Weights of a small contrastive image-text model.
Training: 6200 steps, batches of 256.
Data: trained on short English words printed on busy colour backdrops, 90422 training examples, 17.6 epochs.
Rows from block 8 of the text encoder, named by matrix and row number. Rows with one number belong to one neuron. Each number is 128 + 32 x the weight over the matrix's rms, rounded and kept within 0 to 255. All counts start at 0.
# fc1: MLP up (text_encoder.blocks.8.mlp.fc1.weight, 384x128), inputs 0-127
# fc2: MLP down (text_encoder.blocks.8.mlp.fc2.weight, 128x384, transposed), outputs 0-127
fc1.1 [219 128  76 213 128 188 128 128 128 128 128 200 128 128  91 171 180 128 128 128 128 128 128 128  59 128 128 128 128 128  79 128  88 128 128 128 128 128 177 128 174 128 128 128 128  64 128 128 128 128 128 128 128 128 128 128  66 128 128 128 128 128 128 128 128 128 128 128  91 128 128  50 128 128 128 128 128 128 128  63 128 128 128  67 128 128 169 188  82 128 128 128  66 128 128  89 174 128 128 128 128 128 128 205 128 128 128 128 128 128  79 128 128 128 166  60 128 128 128 128 128 128 208 181 128 128 128 128]
fc2.1 [159  61  75 128 128 128 128 178 128 128 128 128  95 128 128 128 190 128 128 128 128 128  79 128 128 128 128 128 128 128  85 188 128   0 128  99 128 128 128 128 170 200 128 193 128 206 128 128 128 128 128 128 128  67 128 128  94 128  26 128 175 172  94  64 128  42 128 128  87 128  91 170  94  90 128 128 128 128 174 128  88 128  85 128 128 128 128 177  24 128 164 128 128 214 128  85 240 128  34 158 128 128 128 128 128  98 128 166 128 128 128 210 252  71 128 128 128 182 128 128 128 128  57 128  79 128 128 166]
fc1.2 [206  65 128 176  96 128 128  91 128 166 128 188 128 128 128 128 128 128 128 128 128 128  84  87 128 128 128 128 128 128 128 183  88  83  88 128 128 128 128 128 212 187  66 128 128 128 128 128 128  76 128  67 128  87 128 128 128 128 128 128 128  90 128  33 195  86 128 170 128 128 128 128 128  60 128  87 162 128 167 128  59 128 128 128  64 128 128 189 128 128 187 128 128 196 128  89 128 128  64 128  84 128 128 128 128  83  84 128 128 128 128 225 128  80 185 128 128 128 128 128 128 128 166 128 128 128 168 128]
fc2.2 [128  79  72 128 128 128 128 128 128 128 128 128 128 128 128 166 128 128 128 128 128 128 128  99 128 128 128  95 128 128 128 173 128 128 128 128 128 128 128 128 128 168 128 128 128 181 128 128 128  71 128 128 128 128 128 188 128 128 128 128 128  93  84  63 128  54 128 128 128 162  91 128 128 128 128 128 128 128 182 128  75 128  89 128  93 128 128 178  89 128 128 128 128 170 181  86 211 128  66 163 128  65  91 128 128 128 128 128 128 128  78 167 178  98 128 175 128 128 128 128 128 128  66 128 128  98 128 162]
fc1.3 [128  68 128 128 128 169 128 186 128 128 128 128 128 128 128 128 128 128  86 179 128 128 128 128 128 128 175  92 128 128 128 189 128 128 128  75 128 128 128 128 190 128 128 128 128 128 128 128 128  48  72 128 128 128 128  76 128 128 128 128 128 168 128 128 182 128 128 166 175 128  81 128 128 128 185 128 128 198 128  70 128 128  91 128  83 128 128 128  44 128 191 128  85 128 128 128 128 128  89 128  80 128  84 128 177 128 128 128 128 128 128 128 187 128 175 128 128 189 128 128 128 128 128 128 128 128 128 128]
fc2.3 [169  66 128 128 128 128 128 166 128 128 128 128 128 128 128 156 174 128 128 128 128 128  92  91 128 128 185 128 128 128 128 128 128  28 128 128 128 128 128 128 128 128 128 157 128 190 128 128 128 128 128 128 128  92 128 176 128 128  67 128 128 167  89  54 128  43 128 128 128 128 128 128 128 128 128 128 128 128 176  94  58 128 128 128  90 128 128 180 128 128 128 128 128 156 128  99 225 128  43 158 128  97 128 128 128  96 128 128 128 128 128 128 237  90 128 128 128 128 128 128 128 128  29 128 128 128 128 164]
fc1.4 [128 128 128 128 128 128  75 128  66 128 128 128 174 173 128 128 128  84  67 128 128 128 128 128 128 128 128 128  93 128 128  92 128 128 167 128 128  66 128 128 128 171  59 128 181 128 128  91 191  65 128 128 171  77 220 191 128 128 128 128 128 128 128  88 128 128 188 128  79 128 128 128 128 128 189 128  82 128 128 128 128 128 128 128 128 128 128 128  85 191 244 128 196 128 128 180 128  31 128  95  88 128 128  66 233 128 128 128 128 128 182 203 200 128 128 128 201 128 128  43 128  75  79  52  47 181 128 128]
fc2.4 [ 78 128 172  47  90  92  64 128 128  84 128  95 196 200 128  98  73 128 128  88 128 128 128 128 128 128  54 128  76 170 157  87 128 179 186 128 128 168 128 128  75  90 128 128 128 128 128 128  95 128 128 172 128 128 128 128 169 128 184 128 128  83 128 165  83 165 128  76 128 175 174 176 128 128 128 128 128  68  88 179 178 128 128 128 128  80 128  89 183  88  83 128 128 128 128 128  90 128 161 128 128 128 128 128 128 177 128 128 128 128 207  65  40 128  98 174 128 128 186 128 128 128 128 128 128  79 128 128]
fc1.5 [128  81  76 180 128 178 128 177 128 128  93 128 128 180 128 128 128 128 128 128 163 128  73 128 128 128 128  84 128 128 128 184 128 128 128 128 128 128 128 128 226 128  81 128 128 171 179 128 128  88 128 128 128 128 166 128 128 173 128 128 128 128 128 128 199 128 128 194  77 128 128 128 128  78 128 128 128 177 186  86 128 128  79 128 128 128 128 128 128 128 181 128 128 178 128  75 128 128  83 128 128 128 128 128 128 128  83 128 128 128 128 169 176  76 128  51 128 128 128 128 128 128 128 128 128 128 128 128]
fc2.5 [128  82  86 128 128 128 128 161 128 128 128 168 128 128 128 128 179 128 128 128 128 128  96 128 128 128 182  96 128  82 128 177 128 128 128 128 128 128 128 128 180 172 128 156 128 181 128 128 128 128 128 128 128  95 128 170  96 128  75 128 160 128  98  62 128  69 128 128 128 128 128 128 128 128 128 128 128 128 184  96  63 128  89 128 128 128 128 177  57 128 160 128 128 128 128  98 205 128  44 128 128 128 128 128 128  96 128 128 128 128 128 192 221  94 128 128 128 161 128 128 128 128  61 128  93 128 128 158]
fc1.6 [173  86 128 128 128 176 128 128 128 128 128 128 128 128 128 169 128 128  80 128 182 128  69 128  76 170 170 128 128  82 128 207  91 128 128 128 128 128 128 128 128 128  75 128  90 180 128 128 128 128  71  79 128  93 128 128 128 128 128 128 128 128 128 128 210  71 180 128 128 128 128 128 128 128 177 128 128 173 186 128  42 128 128 128 171 128 128 175  54 128 168 128 128 128 128  77 182 128  87 128 128 128 128 128 163 128 128 185  91 128  80 184 178 128 128 128 128 128 128 128 128  71 128 128 128  53 128  88]
fc2.6 [128  70 128 128 128 128 128 128 128 128 128 158 128 128 128 128 172 128 128 128 128 128  84 128 128 128 128 128 128 128 128 164 128 128 128  94 128 128 128 128 179 193 128 159 128 128 128 128 128 128 128 128 128  69 128 128 128 128  41 128 128 167 128  75 128  40 128 128 128 128  87 128 128 128 128 128 128 128 179 128 128 128 128 128 128 128 128 128  53 128 128 128 128 128 128  92 220 128  50 171 128 128 128 128 128 128 128 128 128 128  97 128 239  85 128 128 128 128 128 128 128 128 128 128 128 128 128 128]
fc1.7 [128  91 128 128 128 128 128 128 128 178 128 128  84 128 128 128 128 128  75 128 128 128 128 128  70 128 166 128 128 128  89 128 128 128 128 128 128 128 128 128 128 175  63 177 128 128 165 128 128 128 128  77 128 128 174 128  84 128  88 128 128 128 128  87 128 128 175 128 128 128 128 128 128  87 128 128 128 175 128 128 128 128  83 128 128 128 128 172  53 128 128 128 128 128 128 128 170 128  62 128  67 128 128 128 128  77 128 128 128 128  51 128 190 128 128 128 128 128  52  78 128 128 128 184 128 128 128 128]
fc2.7 [156  33  64 128 128 128 128 174 128 128 128 198 128 128  98 168 179 128 128 128 128 128  79  70 128 128 192  74 128  80  86 195 128  39  97 128 128 128 128 128 203 194 128 183 128 186 128 128 168  89 128 128 128  83 128 209  89 128  66 128 174 159  81  44 128  30 159 128  98 100  86 128  99  92 159 128 128 128 203  80  14 128  67 128  94 128 128 190  25 160 172 128 128 182 128  70 253 128   0 175 128  85  88 128 165  90 128 176 128 128  95 246 252  78 128 128 128 159 128 128  65 128  26 128  81 128 128 173]
fc1.8 [128 128  19 128 128 128 128 189 128 128 128 201 128 128 128 128 128 128  72 128 128  76 128  71 128  65 175 178 128 128  90 167 128 128  65 128 128  55 128 128 128 128  64 128 128 128 128 128 128 128 128 128 128 128 128 128  78 128 128 128 128 189 128  83 128 128 128 128 128  68 128 128 128 128 192 128 128 128 128  60 128 128 128 128 128 179 128 181 128 128 128 128  87 128 128  69 128 128 128 128 128 128 128 128 128  83  72 128 128 128 128 128 128 128 128  85 128 128  57 128 128 128 128 128 128 128 128 128]
fc2.8 [128  61  67 128 128 128 128 128 128 128 128 128 128 128 128 128 168 128 128 128 128 128  88  68 128 128 128 128 128 128  98 190 128  26 128 128 128 128 128 128 196 205 128 163 128 196 128 128 128 128 128 128 128  85 128 223  96 128 128 128 180 128  94  58 128  31 128 128 128 128  86 177 128 128 128 128 128  97 182 128  28 128  80 128 128 128 128 199  43 128 174 128 128 128 128  86 236 128  11 168 128  84 128 128 160  96 128 128 128 128  96 242 235  65 128 128 128 128 128 128 128 128  36 128  92 128 128 164]
fc1.9 [128  87 128 201 128 128 128 128  74 193 128 176 128 128 128 170 209 128 128 128 128 128 128 128  83 128 173  76 128 128 128 216 128 128 128  83 128 128 173 173 200 128 128 128 128 128 128 128 128  91 128 128 128 128 128 128 128 174 128 128 128 167 128  86 188 128 128 128 128  68  77  89 128 128 128 128 128 128 128 128 128 128 128  86 128 197 128 128  63 128 171 128  54 182 128 128 187 128  78 209  80 128  70 128 128 128 128 128  71 128 128 128 128  72 169  64 128 128 128  87 128 128 128 128 128 128 128 128]
fc2.9 [128  81  77 128 128 128 167 176 128 128 128 177 128 128 128 128 193 128 128 128 128 128  71 128 128 128 128 128 128  89  83 182 128  43  81 128  93 128 128 128 163 176  92 184 128 193 128 128 161 128 128 128 128 128 128 128  80 128  51 128 154 171  90  60 176  62 128 128 128 128 128 128 128  82 128 128 128 128 186  81 101 128  90 128 128 128 128 165  46 128 160 128 128 179 128  95 222 128  67 166 128 128 128 128 128  88 128 163 128 128 128 192 216  88 128  89 128 176 128 128 128 128  80 128  78 128 128 159]
fc1.10 [182 128 128 128 128 128 128 128 128 128 128 128 128  73 128 128 193  85 128 128 128 128 128  78  71 128 128 128 128  77 128 128 128 128 128 128 128  83 128 128 172 128 128 167 128 128 128 206 128 128 128 128 128 128 128 128  58 128 128 128  91 128 128  63 128  86 128 128 128 128 128  79 128  71 128 128 170 128 167 128 128 128  85 128  65 181 128 174  51 168 128 128 128 128 128 128 128 128 128 128 128 128  48 128 128  81 128 128 128  82  61 128 128 178 128  83 128 128  83 128 128 128 187 128  56 128 128 128]
fc2.10 [128  59  77 128 128 128 128 166 128 128 128 178 128 128 128 158 174 128 128 128 128 128  87  69 128 128 180  94 128  94  92 193 128  36 128 128 128 128 128 128 188 191 128 181 128 172 128 128 128 128 128 128 128  90 128 196  95 128  68 128 166 128  99  51 128  48 128 128  95 128  83 159 128  97 128 128 128 128 190  91  53 128  80 128  92 128 128 188  42 128 173 128 128 189 128  75 232 128  12 159 128  84 128 128 128  94 128 168 128 128  98 227 243  83 128 128 128 163 128 128  60 128  51 128  86 128 128 166]
fc1.11 [128 128 128 174 128 128 128 128 128 179  93 217 128 128 128 128 236 128 128 176 128 128  56  67 128 128 171  22 128  82  42 128 128  67  72 128 128 128 128 128 181 188  85 128 128 163 167 182 128 128  90 128 128  68 128 128 128 128  40 128 128 128 128  72 178  66 128 179  75  80  80 128  79  69 128 128 128 128 231 128 128 128 128 128 128 128 128 177 128 128 174 128 128 224 128  85 128  73 128 128 128  86  68 128 188 128 128 128  87 128 128 128 185 128 128  76 128 179  74 128  84 128  61 128  82  91 128 176]
fc2.11 [128 128 128 128 128 128 128 128 128 128 128 128 128 100 128 128 128 128 128 128 128 128 128 128 128 128 196 128 128 128 128 128 128 128 128 128 128 128 128 128 128 128 128 128 128 128 128 128 161 128 128 128 128 128 128 128 128 128  44 128 128 170 128  74 128 128 128 128 128 128 128 162 128 128 128 128 128 155 128 128 128 128 128 128 128 128 128 128  68 128 128 128 128 128 128 128 201 128 128 169 128 128 128 128 128 128 128 128 128 128 128 128 128 128 128 128 128 128 128 128 128 128 128 128 128 128 128 128]
fc1.12 [177  84  67 128 128 178 128 128 128 189 128 128  71 128 169 128 128  88 128 128 176  89  82 128  75 128 128 128 128  84 128 174 128 128 128 128  93  57 128 168 207 128  52 184 128  83 128 128 128 128 128 128 128 128 128 128 128 128 128 128 128 190 128 128 128  70 128 167 128 128  76  78 128 128 128 128 128 168 167 128 128 128 128 128 128 128 128 128  78 128 128 128  73 128  82 128  91 128 128 128  74 128 128 128 128 128 128 128 128 128 128 128 128 128 128  92  73 197 128 128 188 128 128 199 128 128 128 128]
fc2.12 [128  84  95 128 128 128 128 128 128 128 128 128 128 128 128 128 175 128 128 128 128 128  99 128 128 128 163 128 128 128 128 186 128  24 128 128 128 128 128 128 161 182 128 128 128 128 128 128 128 128 128 128 128 128 128 183  94 128 128 128 128 128 128  67 128  65 128 128 128 128  93 128 128 128 128 128 128 128 180  95  92 128  89 128 128 128 128 175  52 128 128 128 128 128 128  98 207 128  38 128 128 128  99 128 128  98 128 128 128 128 128 197 224  89 128 128 128 128 128 128 128 128  62 128  96 128 128 128]
fc1.13 [181 128  89 183 128 177 128 179 128 128 128 128  87  86 128 184 128  88 128 128 128 128 128  83 128 128 128 128 128 128 128 128 128 190 128 128 128 128  88 128 128 128 128 128 128 128 168 128 187  51 128 128  90 128 128 128 128 168  90 128 165 128 128  70 201  81 128 128  83  87 128 128 128 128 128  75 128 128 177  60 128 171  66 128 128 128 128 128  51 128 128 128  84 177 128 128 208  88 128 177 128 128 128 166 184 128 128 128 128  79 128 186 128 128 184  85 128 128 128 128 173 128 128 128  77 169 128 128]
fc2.13 [158  77  81 128 128 128 162 167 128 128 128 180 128 128 128 154 176 128 128 128 128 128  82  69 128 128 177  91 128  77  85 183 128  44  94 128 128 128 128 128 191 178 128 166 128 186 128 128 128 128 128 128 128 128 128 191  87 128  81 128 128 158  93  58 128  49 128 128 128  88  88 161 128  92 157 128 128 128 197  78  41 128  82 128  96 128 128 181  39 128 172 128 128 128 128  87 227 128  37 169 128  98  99 128 156  90 128 163 128 128 128 230 236  85 128 128 128 160 128 128  65 128  43 128  96 128 128 128]